python train.py --crop_scale_min=1 --encoder_expansion=3 --text_encoder_norm="rmsnorm" --text_encoder_activation="gelu"
Rows from block 2 of the text encoder, named by matrix and row number. Each number is 128 + 32 x the weight over the matrix's rms, rounded and kept within 0 to 255. All counts start at 0. Numbers have three digits each.
# fc2: MLP down (text_encoder.blocks.2.mlp.fc2.weight, 128x384), inputs 0-127
fc2.4:114117148197137113096126129085075157114095103121142128132119212154115056167136102150096200094124163138171134137170153143107164137154169120123111097220073082082168101140083124093121125136201127170156119147203165123090169116000129170072068081119158170092143163128133126087171197162121150162159109113194113163180085099235144145171186106158099077123114176173163130197140121104167044104136
fc2.5:107159135170120130105130150077128149164120125092215099122094154134139138152143096105176105152087111134127132073079070132124088141151159093139163156123112130132083123126107131138130103119103176147169135134164149147094174134099124105130110151059110161124079157151143159153109141117151170147075104093108151135138127110111115116154123166107106126170110142144114102152081131115081140089139
fc2.6:142147081173066142139108184137147176128085127093083188181166190161071196115128135065153096109162153094166112056105076169090159116155124175092114165157155147053142173160102115131135160184176166105134135133105122113167130187153156158144156121130097126171208152133117114229136130138120123113102118139092178097127110152179079093140144156112125109127158110124136110190088105081116128090172
fc2.7:105113120137090141108110100153175087129140147141119098121089162084135206096179115145119127148039114128133121148145189125086127076089143116124128069146212154118064170127180138109102093077104117109107123151106184154128136061211100117117171089123134152088149094116118093143039127103133074115088125126122098105109128127115095151103116121143125135134150100139142135108147143148125130074117
fc2.8:135083156178066147155095099094135170128152102154126091070072137194126066126109126132139132053073091108156122120125099191115143072169091141135129136095163146130030129124141101171087093116140084122136116118091161120146087108151149117103106116111105100113172171167109118163101137040163095158032210088085172117051130130102110158165126092162080116132085136139102072116160142109124141106103
fc2.9:147142120131100105147106081126121142139129138114152171125088137223155142148078157076126121128115093132073125084109139138157132177067114157138146113140162108107158150133087171052192137146115148100127141125143107119136077123127147129115130107106128100166146125081131113129139131149094059142121147119120111082153165141135116147131136144112177045123115126107167129151147119080189106104099
fc2.10:129111100127150125146073054106090104085140127105079127136176137227133096107158090200133101149153124129088140124129173157114137093142120120134124162169193052056105134120099143169158133104152130110225206120151188131109153121087165145207117136186146092126118101131141131133133145125154126108085125102135149144140150109082184202162130104094134086109126114193122123170105203081166099114140
fc2.11:134122098211128147111112151159172028105145105202122124123127170157075176155116146115126124136108122129127159146124123131156139080162141087139124133127148156125120137152115123173117143130091119107098109123114136136141068075158152140077106195132109185112165142154166110113088099162138120140087086125116216137140116136098129149118197129128137144130084118152183109162154131138083198140122
fc2.12:098103142157096158098164073119138179164110105159038140142161224135165134116096088128131125123112157148101092127158158118211059102062110144147125128118171109088156131085127110132085120105125132136095071138125142065135150205093124145113101117124126117106121163132165194157148145135181110157183114134153061127161124094139144161094106158076138096159097093106114148135139142194085156137119
fc2.13:109166162104167123108084163161172160132121094134158141130095126158092147113146112198140089137072107132206169197179112156086144089157127165121106126146153158179163150118158107129066162111146112156151151115131204154156145086130103124128144182117159161101173105127134134115084120073107113183154208221124096054081129152127142159113103116095107166109130139119127136170166122200142129124103
fc2.14:116150176118171097165104138133176129176134131105155089163129109124152147154151083196117118136147133104194099107126114104078112099123113102071134155106109167154115124135157156125161089128119111195160142113092147093121161128124101132218138145099133149089157178176114132106122118133137103078109117136118159108114168095142089115149088106091079155085129115166108097150102146178083121065085
fc2.15:140113143153213075071147112112095141206127158113130075099115146191167092157148079130170094110146125119099112129114164146107138159133149136092143146142113110108118152174105136122172166140181076131139171082121115090152186041059173096091152114114104076118137173071114150126149082183149073113130154192101149105143153183098114095137196088113161162147150110174097136139091154177099116131135
fc2.16:116137105145149136069172136110039137104122123155134111136112085155144153092130149156100183091148101111138113127128143128175148118101172119126123137128148108128091136103089091158085170070130072153113222167092130104160143102066154171118119126150158134048095168182110159124121163109133152121149165124130119140072130142107130121155125156156163100110129078152162139185078175118149109191134
fc2.17:089172129118076139076130066071214089063138158168125125104095100120156137126198084062104064144085129142115102076114100097140137130035092140127112099097187008118117158122178069096149082150121086124094067128109087102124117088155107080076161078068087118100102169130126122102107105160058096113154107042159098076093126120067113067121089130111167095109131086137125123189131162029119151131148
fc2.18:130150090136145082123114127135084124141169169084138105125138085089125138071097143143169134140151079158163142187149104114240149190172144047157113082148157150145114135120124162163154116160115155143096157224127219156127150110073125152121133109132115124131168135151120167109153130165112119134129101196152095121085171091109145126093142132134151129099133165118120105129113092103138146113150
fc2.19:119119108187183099091117123117149114058132096108157124083123150090185096114155100117115113084146138117107123108111099101130167113099092146130091087093129170152121132081131114121141131121165090120147104106139096135109139107169110122132060127112108068040127127184118127130144105156168142146159150088134160169081127115126078139186130163129139156085146135169125178132036148088090096134197
fc2.20:131130190132152105095091144112126160122116120233132130145106163098161138138075097124116108183139154087117119102150140064117110115121137109076120157099141141129165090091132161168092140128147128080061117136165101124105125134146103088158146104065165116090073075089155162170118126159139061139178118152096138080116140170101106111129143159103129103167074105087092112092126105119098113121129
fc2.21:165164107130093185072087146101202104177119132147162143111099132154118072152090061162164136117097156082176155112104101193115145107128107169138169165111083180133111190144115129142161171079147171157123100123150116172101146159099169128146176152145134064090130140169111173101123062161147199133078152176129162184094131102159069112163129123072100106151137129173109118136163149154102085146150
fc2.22:102179092123156103194116113099095167120171099127176124150165141094045110104079113125188121092103177105135094184101141202061137101155107059153156067162122158084062123158046137128110163107102119156097140119075130108072135111046129106160100136110121115145144093135130140151109096175142150079090087123117157120073156076116140132107139099076133109105147126130082106187101133105119113152135
fc2.23:115129197100146109083126144109132146080117063150119126165124135089112212053151156139098128135102148127125159149213091135154186092119134114117137156136118131174064115069119153159100124109117150064206153141143149124116044179150133102112104147107138140121129135119075227137191099114128128101094133123125168127148116131165169134130120145143172170159130166146121169134148093126128121100144
fc2.24:147121187135155115118157145056113159126098176127138108177121151120116130113124099136140202105141152089148088121138116190173108143155153102120152093182097151103045192173098155090143088134181126085085146141135167126080158143070113148187088092139135120142103127163137150094121151191125136114100107134094153076079129134160121140082114113087125131117117188108145171118160157170109171074136
fc2.25:139129109107171134145163101147072109133121136183153135195204103137109158158165124165093159085167135160139123104118132161079194074073118170103152159186161082122137173071100156170130182177124171171086178095092058117158169119172145117180159101131153155135121114177051148150158086203111132132163104092181147191153169161104129128126080151137129166184151096118181195127121150169074090109104
fc2.26:071150137126186072184185145153099137170144197130102124114089104111155126143112135114117096142176096140119157163133147091153092107101155144126096080143131052156164129111086063126174128126083100134108056144092137134150107140121111172155069147150137153125133064126133101108106084149123121119140124112104077151114146100099166170112191190117135105137139145122140127175123163144130187144105
fc2.27:100144119096130155095100125108160116112151121107172116100141077142083055106139067085176132101121134120116154116164106144092034112077128127128094116147098108088123134119145108109104091065145102110128059142129155133110102110099099143115099196107143139111118151166163084108124095094092125136122119144154143140165011071162160148156133074142110122075092143052140133141122089116124141118120
fc2.28:180125133162219139082098094157132118143113158108134144128107113100178091144186200104112113128149085178134132123126157138142145151173152134164121147073192101148210134113156096182135152134135155097145100142146098153140133096127177129086137109157205119153147097174147125150124114132089157106159092113199132165120127195133151181110150164092130145111147157175130144198073131126133096121137
fc2.29:069111091096168098165099137082173062124140091173085112108114147111088065134121116145140147125174168101147120072119158103114124112115078092102121120111089120122170101155152068107099149083127143188166105095170158186082118178105114182101149098101067092093077092133130139158128152113099120171169109166149068155125081186129152113109087112159093121113109117126171076110138093140142126120147
fc2.30:134138129081109132083206099246106173201113109115095165118132139126103113122091162182097102145203132107134106139139124151138127120116111076104165117161130118137126124153096129086127136197144135122085153110121123111145167109040121100125112087089194125100136138128159092137106135171091172154183143136159096144143153150103143163154128183141137112093099050141127087237117151157170124179092
fc2.31:129207148126079119191074089124132062116113178090118161147173113199120176099161150099161155147118098151138158103133161091139102094108158139124196159114170159046080170132151148140125127146157155177032135137104109135079106106089146105124135146111138120128066110098146164140114081157141117100155156108127191121155136077129077064103091137135083095106117155169139164124143135114110132126128
fc2.32:144118164090150157158152123142081161153190130115155114160130185132115128130155064143139213133131148186120131162124144088145087126170113087147103157087124120144196122169111128119169077200194161176148114121160084115110190122132122098230107123185148123151093138100094092097157137112101143170173106159125115122136092134118133096131185190089157117123102145084165094120100108155128135138189
fc2.33:169111174103094160114140061129110115142117092141131110097100111135174151114142126157134141112128168153090173101177160135148156082112066146041117106195112145170145125170125078097118168126158163100094116119174086155119147087115111177177122110129145093124103087099101165176106143142153129096179109158156110103161140142100098091128176138154110135138130048104144157100138203141139059174060
fc2.34:120173069150131118147158107096069122163122171138140140143209093099211154113101070128136088129120119150128129141112152167200108174130204083121129136143125137114125166086115142183153120106139142166092120146135132135166078136063165109101160159112113107143178090193124187127184135152111106142094137055071150112112171182236194150091115145151165133146125169138180110110129122098138144125060
fc2.35:162137150099058134150166144151129137155143155168141077163078075138142140175164120141168124160111143107105167167111134162161191172138143100129118165123159114148116087131122121166193148132120152108122123173114094103142154095067175133109129127103103120113138121106111124093160094098135167183145100125113122154072162174115209082149118158099111018139136155129109176130132185127130072180139
fc2.36:146144176165100055135166123126145155135110113149128138156144076112158095117137086094080088111145096147156157138137146060098115108147155117109102097170096187164107159140112158143136142156133179130122090170132125091143181092076144124105126129134128111080149085055062183146126085125147125130134106161122141136106127130099095179101146158155158120134126090114104096117126127109149075124136
fc2.37:100120121129122112201147144153128134180156141105118098123127077101123148144075102093134162187115096134082168158153151053104061084161075140188074130162137126166127087142167133071170096097168121107095101158127096122117108073093110131100080139130152120150156087032159114156109193159187114128126102150129135123156143061176059111098106077158127141133115175099148077080158090144159113118077
fc2.38:118089090122143158095118129126151162097069086120136135116198192133112194124142188179090140163148134099107102094161068126145117131178119151083086124166089179119181141093120134145127136214136167114204160136101141118166144103136163129106103098157157150130146175179102197140151147146102146103158086143167106107161141124119169190058144165154137078150118139149083140190143144100165124164177
fc2.39:112158093104151096154093054106145084141160166119105135129166095126130106137196092146133162116078163143087147118134156170114161122133097141116149061074134117201120122033114118152121140059131192121195148142116068115164066152115152147124165137110163153093093141111119172154134133081085118115071168144105110128147138133088106116152108108094118124172104112110099100059111132122118059156073
fc2.40:171159124083168133184111154127149104143177156086119107156171137181143079092134170101164138124116070172140132118135172172146063150143139117138162167072087124117157117142081137166117118108101076147101113142142128158120159091064115085143109076151082136133154089164134124146101124177190140131117106142161159111140154114110136114159153129141112147156121114140167169180126127117129099145181
fc2.41:210133131082123160159163124182107169060141179106170148157123138179112111192104148095118143105149115129137123110115100122159115156192134136081184105144054115170185107164130179176166139170111130091100068094161135158149192092145086125143107136096156159078137113082128200102172144172109114176171120146180098142143114190088202098145135094147135120115123139132143144167104203117128117180146
fc2.42:107158181097152113094115068131063119122119209108116156047127106134136076138085144110096159132141139112095096147131125119112148091073171084110145133113155129148119157113085089114109053162122147151112085200132130151150128155123110090100106162191148170178163084079132173110141127138123141130162100102129137114170042136094103084114112149177180097126135073122145136087133068127125145182099
fc2.43:131123188141061093129116165112123112142142139164139110087151090148116123158123084143130088079120114096116111163156147092187136075178090081105151131145129149139131135122074186061098170101149121103119155110141176152131148081097128158138155081133137143156117116108143194137149118141103135087146162184081124143118086133144130118106081178114095095137083145132117099156168157135125159142125
fc2.44:110086121153131099149147063139063205160151112146127137117089130129146163088074141079109127082174167117179182102180122086169099141107141139118164194158098194137114128153047132086158154156102090175050152110142152126144149130077134115136147105099112126060091120117153195161128143132134074095142128146089138094126199118096115100068106133094170153155105102110135146036161096192108107146173
fc2.45:166109209117170093117103153126143169067120122171126121153166178079119141170088135126168133139143089047123145110152159167123115180109121168100152102136119148145120147146117142134113139150176080172161151040147126153102179127151122146162128088154137089108084102132120131130107099174108148105179177164179167135109154132125103109174138103158225053124133152124126134113078156098102100144230
fc2.46:124159157139146107168156186098099097113154150104092094084114124189124110136090142103116127176102113146133180182162105072176131181177134081104126119161116158115137088113118166181151150165152149062129148180175124166140146130065147069135154126147157062111159115089093140176116101113138140160179094196162131113114180118107185130153134195142154133128128150131111116122105180135110154151108
fc2.47:115145130123086097126166134137168119086142166136070180102090168134118175157166113172154186052153126104165126167130113130112108156126092116159156091159082094125137169112028165162130106160159142203126125197145193150116160112114089164125061092146096148135154117165143145122164100129121172099123138156177101134074093198071110154120130152134108078134116125088065167197158143130176114131144
fc2.48:111117103178104149170097135093223126169143096058119123120109089174157104121137103134121090145068144126118129150121116160146134122109080177099104129090150110097125152123186158175131128096103164068177114077152127138183108151169155111128133175123108163117116154123078140145115128098207209091116059161143127116131147144126169167144166094163181162170101140168187118141153152127140185133103
fc2.49:138115083132101143121091080096206120110145088158154154119131104128126130103167076122140109114123187127139144146099103129041100116106137120111164115142169134178114133133174109073114152060101174160128147080101134199096148136175126152120068120080091130123135162163144126159120176093143097114102141139136093120152162058154131109170098140116092133135115126147066139171139148179127145080156
fc2.50:144138111137142119052111135167187150152113146106142130104122117105105129134071161086147141139149121140133104149150113141125136098109159143152133137152155118124127123124145125129129141154162122097110127131157208125164102136172070164117146154115113120117132153129123145138120123079123151116122109098119101118079141157152088063097126138087169128103190109114114136084142121088154199138161
fc2.51:135134123150107123099117151138075088144163130128100107179132143115122126157159155182126097157134092134125116193130153148091107099151164114103108137120136154107139117119122134179123094104148182149118194115161124142104145125146085106174138155095195143121136098103166092111087123116144107072147134169085108081049135100116071051126123127154024153113129188143093118167123114135118128064090
fc2.52:113126171155117065104150096158190095083107109126109138102119062134169157096160092129096125122098120144145073106121132018177136112138112124153076130067159065205199096107219110115099150102086112120131143108028130090145109084180203106106172087136104121117113127147097214163145129130153137127141173091107115144119227109118159084131149144140121149202163075163111109094124165106088150185166
fc2.53:122155151164112074160092124127049132138163096141099169171165159122155107126128168182146135131120144128193111199083166085124157133161135135181094078150091161136139151137096194134149106149133135143126166173136102171150129107105099166167137099108107156117159121148145112141226112145127119100165135139159106117062135078131132112180147077114130127138189112136082117099187200157103104162137
fc2.54:129091135138182151124117180145145118154131128186157114168137145123151176160171177146135131116149137095164065169087112115122127140125116110133101146090131078117128150194161143148138177132161148147153144112150153110163188127151103123147144126120130171132090096129146077146129114096104136103106164127139122164122129186099148150104144121103126150145129180146171127140116160170121128163173
fc2.55:116125121133177162160141098125114108090104109196125155126123150113156113135082177141134148091167100092000111023163113154143140137085077094174143184103135118110163139087095000104143108128095174038108103122114129098130136211083161150132078177201177196153045122175169103100158183133121127157136130155051115153161126149110136166153073126101121124158096088090160134117143126065114131166136
fc2.56:149115171095127128113078095114150120091152127142149112163104075091082070115103101152139144138114204077109133134157116127002100135154105113093131128138092116099160139194074060114080137112156097133140092110072128141093064127140109134140140132083139100119117133101162072139097109135052152132139081138147120149073066138119109093115137146133094115126158092056189087092140116128107174119112
fc2.57:121095096091068119131124141162133075047122151168155093143139164140121175142110178160074122141161061172116130125140121124107155106124087126140091060149096129114086126097193077121111117127137098140112080074134086118127107136135110124102171119146112102117167164052158086086191090142134176160156051135168105175144081124102128099130173154082116106171166132113095114078130153131128187126163
fc2.58:073128154096126156152163137234173165107174123103136096123179113160190161119160126169125121075220147131176100148108182187144152156141143063061153128141142094157157169181072154196160118103139135189173186158119058084152182164152193166177198140105121153123114137143090237111196110160138129093122201182055119155124174110210182133134080167117135073187152143170130182145122161136119096088143
fc2.59:121133137153190133161144165139099202149124181137183166194155155165172160117180152138183183099100158146137151154071140125149127166137101162131152115153127156126147133151131131163158156226152146163028206127099101128101187136092140167124130061111155167100058149098120127173137111174134104129166119215117173150134221167120156135140127172122201110128131100170162187166108208155111144115225
fc2.60:105123095148185119090142082192184168106142125150081105060137079125118145097044073116120164141190088092074163034158151135138156206126100142085177166116134035124138140126127108124165089204151120119145090116104079131152130111209122124129111147145074097107122193167087127067129143081108069139113083089113099115126121109109157073113109145139135168123106099105130142103126179135128097116179
fc2.61:123094106143107123127153169146118143113115161120134181122117134119145140077141150153128125106140128156151108119121143164137107077113101091182099124061158128125115134145133041124114139151116127111146140156147160140140146163078131101015112116103187124157145095123111125128139139153161101182094127116105102183067095103093223208126106124095161109117124118133152087087166152124138183166116
fc2.62:095116150152127145163113083100139153157120137112156136147133140147120129134153094169154196113111137120097111071100123190172149141130104117132105129099103117120133099149098150112168136134081170094108166131114152109084170162136120101114044144132164158137146146091208127112097158140085145149100146117140134161167133140078117196126165127172149179153076145145125118164085175125095169096093
fc2.63:117069137138101135116071124094126110164168119118143130182144139139113079155098175126181150103164086161165150160114162159136167104115160139133169172142093136194090123079111181162109140123135159093149170148152106163170030112118152135138093125122149138136189137058096138179129148150154109117145107195110112116149184100148147123157203135129138207165111139096152134106092155106139169124121
fc2.64:133132159162099109059150178156142102081169141160079136145126140147108121108128174101146143116105122111124087186143121072120114105139144152097129122093084150092099132120075150148070118106160145198123170137099209108148075120062105123069121140152191086131135124170081148161110103142098118096097128157115118126117114105123162127093120130144158123134120117174043104131108113134132103136097
fc2.65:162142148119153069107144144086136122154123128076130135132147205209117035184083154171166166132098149149131136090110128136163106120100140130187076092168087121145106174165061129164182166136136120103092157152132095107151088138104151158198086103149138145140064174129138165127091092138220139099135121091079148155119184121062144106186155104122144109127050116161146143204121129097116074098152
fc2.66:059152096148117073118125085151093139071119171164108117059154131132144117175144178155058046141135189100132150141144098111077158180162151104114106111181118155131103087125097139121113133141143144168087141144114195124144109100076151131074151112094120105078200152109146155163084094102124162081155085107092122083154071100107078145142164108122139136094126142118076145161132193191158172097120
fc2.67:146105135092122109185166096082113110118182132119121142083117075144129117105194135153077110133110127152070119106174146099107125134139191116184130108163154111122160115169112106177130132127122138062176068113092130114149113172113097090110089096232145099139062138182097198139156157092147220176121068115165062123132136127166151156130104141150147082114116118185167123136124115127100153149112
fc2.68:109152084110135116103127107142118186135076181117124149136142132155127091104126109146108097126142134142108108097134120143072104141139195142115147075073164124134168133112118164178166107128121158193139179119109122126112149135116165173043103095098159135053092094133089069133118089138167104142129112148131136123113138132119124100127141058147129114109090126165125087114105141162119148145173
fc2.69:217136139104111082108144136108118139122152171162136136146173189149130174103117126152145160146102159117138196164123139163121126129137062167128139114227095152129121137125134129127190227154174146137142138190127121120134165118147122099163129159086114095090117120153137125161168126104088094106197135136160156117116147113138073080133130192125157127131157155103155177098067132165130122151150
fc2.70:126115117114133135168154124136151121177119107115170091168122033136178113151194092137122140145117175142176166144084153109141139084133117120109162114100108145123138139084133216143122130161123202103128123145112130156142116107209116123125146081098109064126105090124101152144131154102141116068164095164156112149132193117086127094087117135089118166124151116128118103118135160166164107112060
fc2.71:142146132106111110144167129193091145125117107123103133139122163149120113110157097129116150091162140160147134143074122131141111173154077124132099156101128114139127124133140126114160122128135163102169151121129091117170090098171112098156127099114127156096137152099063148145124127146127080139145140154104106098142137133079117119148159127156146102128124116087082185186090175097135123108130
fc2.72:099140105134169135093120115130115113147129119130156091140180112143119094138099137092146121127112148115081106095137106114121096129118130163090140088116160125135114179156192099121092127144124099058148108091133113123068067159174123077141109142117134114109074126117134115088094169129122133140085118130115117098198124107133100111143119021117186158101186126119095174130125145141131130139107
fc2.73:160052125106143140168057169092141141103132131120066119132127069118167111100093124180137163124134136149096126112161158122109068221145128130155113181130159079115190164106136110107149105125110121131122141126121142084153135167136127139113133106106058115114129157123143084114162120145113131118107106130082074207162112100093088105122143132138116147165103129123092115103139116156078117134158
fc2.74:113111096187052104145201123156154099132155164151139136118118163136154117136138187158096121143102097127149123145127130116180131181169212124126132135135094152137141210130070159106148081140120151153137145189115150094148066117092135090089112107111081061134143120142094122067133086130129175145112117097141108134145107130123145142157093133168227106168189141100101149086095144128115196134109
fc2.75:138104118097146122105131109105077150080118165095102132128108088142160114070112148144050106092106101132063132089087073163145120126117103099107169145163094061136146056128071057157117138156115093094074109085127172156151131061055137092080123108165109088126150147120108168114152092147135141159121099085156105100087103125159121150107150111105171059144144089109094186108104107135130125174104
fc2.76:152126114141158070090112139167102192114106106083076152138104110179097128070164134145139112143149116152166094094161129138103124136113208172146117013128121096132126162119145099107119112118188149177131159091169148117098102079101077113161115080092149114087115130119154218155127169072138086054116098080113116088133096052164101135105097095099176098156087129121139172134171156169131132090177
fc2.77:134118095103154121056123095144099168115129183138083130092107104084109118144115051135088061128175077127128085124136084102172131097084110096153142122123122111138224129130138184153131128129156142085112118132146223136143119146049120159077144182052067149137132112146136159138115099090134149141135107128153132149145102088158105139098103114132151112180075092140086101086184113119174138156104
fc2.78:123115163225163140165139136122083099157147083159088087166122214126118154122141162103104096107147155117118121155137140099159148094141120029146095144196154151115143132089073142103117117113124073128124120155157118103140123109094180140155106117085160128105130154120162151139123128133185088110103147113099068091156128125119097175097159145085189088099047124156124131087081142171153113088145
fc2.79:125132138128149138141100120138092124121123160127136107115138132119183171074063115099158157129146135137061137031154136113082097095106139214118140158140134119158135088169160106104109134121164140095150153119099107089116107113175159153167144101180154092142104140151106099112090111106126085051101138124099194139148115130118079105097164112142157186160127097087182141102114130074089116085151
fc2.80:111118122129128078175092129094056146125096136119146087176150097127139072152125139122117103159090133113188163129135137078198108128154124122157152036164124115137147094192082181146175117146125126088112126158132106162064206042109068161081113108189127135133156090083134136134086128115133102110179139144171151117121114143132109154125218181141122120136118138160110108112125128171130089162115
fc2.81:143126125139166076097152134064111180165102137191148090123135168138117135053134116139165122155125136135077134111102104161143125121153106048128163149114106127124130094102098114118124144130121075077140137119197110156067143118062156097121100110109070121125087132194141149153109122160207183076118142098124159185137140098086130169162216135143188171114130134129100163115143114149123161103109
fc2.82:099141134138098143132105138095099153141059124161144092103124138117138087115081119113105117145060077127095113108169109046117126126093115146146143140078144107166082098148159082144083086123130145039136094101119070142085059104123065140074101131069112131139082136104153164114116100088195084116141149149116112140143100129089127058096125093141108086138080139160107087101113110124127153146073
fc2.83:081150104086127158197099103130120142121121115083108153133122132101120119156198092140101155204180119171076113072104179116095124160135184103147150144087179067117135142144149158098090134183126084144156095155157101109122136117120115165129137117089073154140119136140143112120134112124084130139140131139149090198132128086086156106142110068110116118163174175094130154088133146102137115098134
fc2.84:143147092142139120187124108126102135082151154159118173103127141108132114125119138113133109141101193181138119115165100147120108158116107148129150110088148168068161090119068130069131052159145175127144146101155169131099140078079089118182157147137143138153101135135117133110148106169070195108133112102109137141158094145163188123128101105106174096133139112173134137170164089080073160128168
fc2.85:102076135090125124127151109096214096108124093146063135083174157135151141160174153153141139113144096092074079103106160126117148116076106141167018121105199141162115060157175143096171153133143153119183131123130074111098165136168144180093215182139129138129078161161131136139238092120073169110140124145158032168123149135133087164177110119109078125130156148114112073134130109126111130134075
fc2.86:166099176144086141143126136139120149154129173116053126141138202131134123112120114111083110103161181126114145112141127106093197140079124166123141093136160139135107146128146155059136177127161138136130093122173117156207101115132132096122101110075082128183108135101144187150111161131169139107143089140128108099111170115138131116168167145047124152125123119168162134124131133152092093124108
fc2.87:158157157111130101145105145100104150153092113201121100114097156090178219143122104175127118103168090118108156184120134102186166152163104118107097088146167141130126140125075109143143150100210144214093165168158084100099096125084152164149167168115145130140158148178145113130143163178187142167143138151155125120133191084157109180163195168173161097104080135174113133125084142089137123160146
fc2.88:109079150144108168106110146122105127082106126161146116116080050089139127104070144128123094216078098092120165175173135132058138127164099143127088182085161190136104130131156137098101122134177159093103101136199183127138140162135099176090141151167165068124105093112129114197065115100161127168146094177135155091117116130162112112146151133113093164090113131088116099084133138072080113147137
fc2.89:121202119146067138132111236069084160155133087131132141106134156098118125137103113121153113132127136106185145173115158200146158178123159078165190150167075188141170129127035185118185106134129116100137113148134129149115131142063143093112079173131160165167157077149142136106152140121080108108139110169097173082133114150131138123100149128154097121106125090166096170133123125124162056135159
fc2.90:123103145058133202147073101190125139099100131132094118142164135193096182133142193120081138121140142107120171179152127159094120109157099143090060116143140074127160129123142090179138142092150166103116097122104154168141098121194129126107165180085097127085193099180159078153122158060113140135125180152167157141135115202147087161188108106160169140098140148122071164193144137122102196125094
fc2.91:132151127119111153162112123115080156125119138144132191163138082107133125139145098103132155176112098095104109123093068115091138142090119103117104135118112059115151062111169099057133105168151148142114115134080123093075172117153073121145182172144121183150098164108115149098177109094115130160151096072161161124103066151107144154092088089121166126133104083115127132117134114146138130171114
fc2.92:118098173134141135057089109141225130088104102090103091086094092090094163183160115102090119111132165125100148152132140126155090139193152151197072160125190105145149135142171090138098111147124140128153128120128171123131112128225183133071180106102151102139106159187067181107131132105103101161145140087156104136175094114200110165118132140075167161117133133080073166102167118111103144158164
fc2.93:181139171137145125153175179130094162088161147225124108141167182120118180133139112116117104162158153119143146158153172167137158162124097119168184113146165171184108100102143166106132190128122153138164155186138174058114151141096119172188097072137132124112145151121153135134105167127170072167143138163131126133144111199089165114128114174129151107100169184137117215100114137115167123135127
fc2.94:130083195114158077179147110111081161101150100102112124189172113101095121109105119102139136102079143221161082176124170136174142091117048125171104109153088136142110127123138136113095144130135091097063112152140114108090177087083132121145147090131098122110143135042157146092148123163137107110120178141140147184161067099068123114104099109142164104145106127119144150077096112126140085151094
fc2.95:157105122211117136117114125123179168133137140145141154144134132123165200120194108102079133130145130119156103160141118114116128091126110156099141132179133150139134096142144121089144141126149057111110163085136144118175111118128133149127144111085120130121127153100132070159126108124166101082134141149077161125128114114162116114089160162127145133135088119117148090115088166151136127067107
fc2.96:116164079142140092222098127112097121140082143136095082160117106040120155093106137056093125134131137173124096076118107072152089111110124133138126106135111163095099157098079118117112129114112104119118069071167144095085091099127079107164115099081157193138170147046136146093138103089138111079117114103093140099094109062120129112149191076112123100175105151131081124121163128112102176132069
fc2.97:120096161134100084118121129127116088150133171148120086187152147169172164070105147141100159105098140137098132178100116155197126115108145157136162122142109151144114128127091160120176140146155065090117078196133126125139143131150126129127122121132197124151129177180124156101154102123123130177115106129141156082170127132141207133161145199133187154144151157109138144113121057150113193131137
fc2.98:121107156172148184072054138127147123132114115104140112135130133115135131128155102165165112105095126092109125093069110128084115091084104131119141079117194125090167149146137063086126192090148143138149189100120138126088170185162165107179109125163086082148098130141127065154108160163097108156107131142097124167141143159121104133118168129138075157114121117110114118135113159190117172100090
fc2.99:146165144155100159123151131107113141123113149144169128114139131161124166163196139145103158086106084115149141141103072101143174151115185142115100141139137178078135102138096183155176136170171195158184080132132056157145194127132141129094118132149134103106112103090172168200063174106103161186093122137120149148137137191102119059168129140116159115099138133155129096180086139154097111113112
fc2.100:167168137212092071180130102096075165127159130159104190116115194153151151160092189128173117079081113108121107137116109133159134184155104172122173165156083126151087155169120133171126184121156150055164124124139139092176114111095136098114107103099159165148117156133133183083110112147122146142085135161068127167124121142182122140102094115108140083127137151104072148129127154147145118084162
fc2.101:184153146167083127181111186171055091194155176113121148165124118170105158153130151145196147115093115112207226133109174095107145137137123154117186072138113225117110159192084181215149135139142180154144141119119161114154180096114171111177088089124144102137118117116112182167154164182147125146134170138195171125217135142142140151144160109126121128115148147191114206134156158073127054116165
fc2.102:136152191144119137151145136116132080111118185115149136139109162103125086158122165138104137184111111159126167119131126122161149111096127126151161171093128111127168121085089107098159119128095133085165111137110071133181163123105147079085096153124136171172117153064136144081180181182136072177133105112164167146105103146086156127106114171150149104122113138128157113126114078144137120189201
fc2.103:115135087107081162118075143109135105091111096101153139165117134143105149189146133183141147077157155120179137144087119131082111150164175156132174129076095174079134152130117174208098158137112110123104171163141144127118144158173156145100102092065097103132161152136164049135134081043124099141091139152156112123135138126054142069153164110118113123134193156179133133150103154117061145128168
fc2.104:098112141143116103144100129107114111104148163170141130083102066113132113109190140199169144145116100077165093131140156166119134116142125143163177135073191155142113133145161088130124131089139187083079168207146172125161114188134146174161130101104123152165151092158041127160117133112123077138158112138117107079051078112182148175086149130110114136122132134124148150125150131172136138126098
fc2.105:110187109129120198137096134130170099134083129095108122131145192126138181147128097067162149172126183154115115146119104200130135132181150161075166129146102144128135122144119107176163146109103121050138119137176096122143155130184055104132110131163080092159110140181144146114125069152091176105175104137107155139161146086154130098147158091135145115096136105143118107087096094136153168104166
fc2.106:120149192136152083156125091071077185164149154115088150142179114100103061127142116152099146105195130164146166149123086071115089130150140089120154080082080106138217114096042133137154116129148145109072162149123146158145137126044141172157020097122088110135159134144189150089146157103116127146037068131148171119115117091105116149182152129143158060109107139164138126142081135117146064160133
fc2.107:119152062080150135146100128130157103131152131082172135128108137059101118156127079116145101133146127082130156087128167130119095127139124137120144116133159149138134110073160123123096128151170132201109134118107130103160115172138119134080194116141146142124116121152091118142093074183149147116135176085111162142180134116130063135119122174116150179123152124077146070083163109135201091124140
fc2.108:139135145137182111165144156137054175107105184172151174165144139127103135085116144068141086134146103067170168111140104160113142160128114113156163137181104162149144180130024125149100074188104144116152082148147107098108171145073133163076086145127191130109130120174084141130144084154089126136093142131105191128143101139127159093153174136140078119113144114136137144146152117141123109144132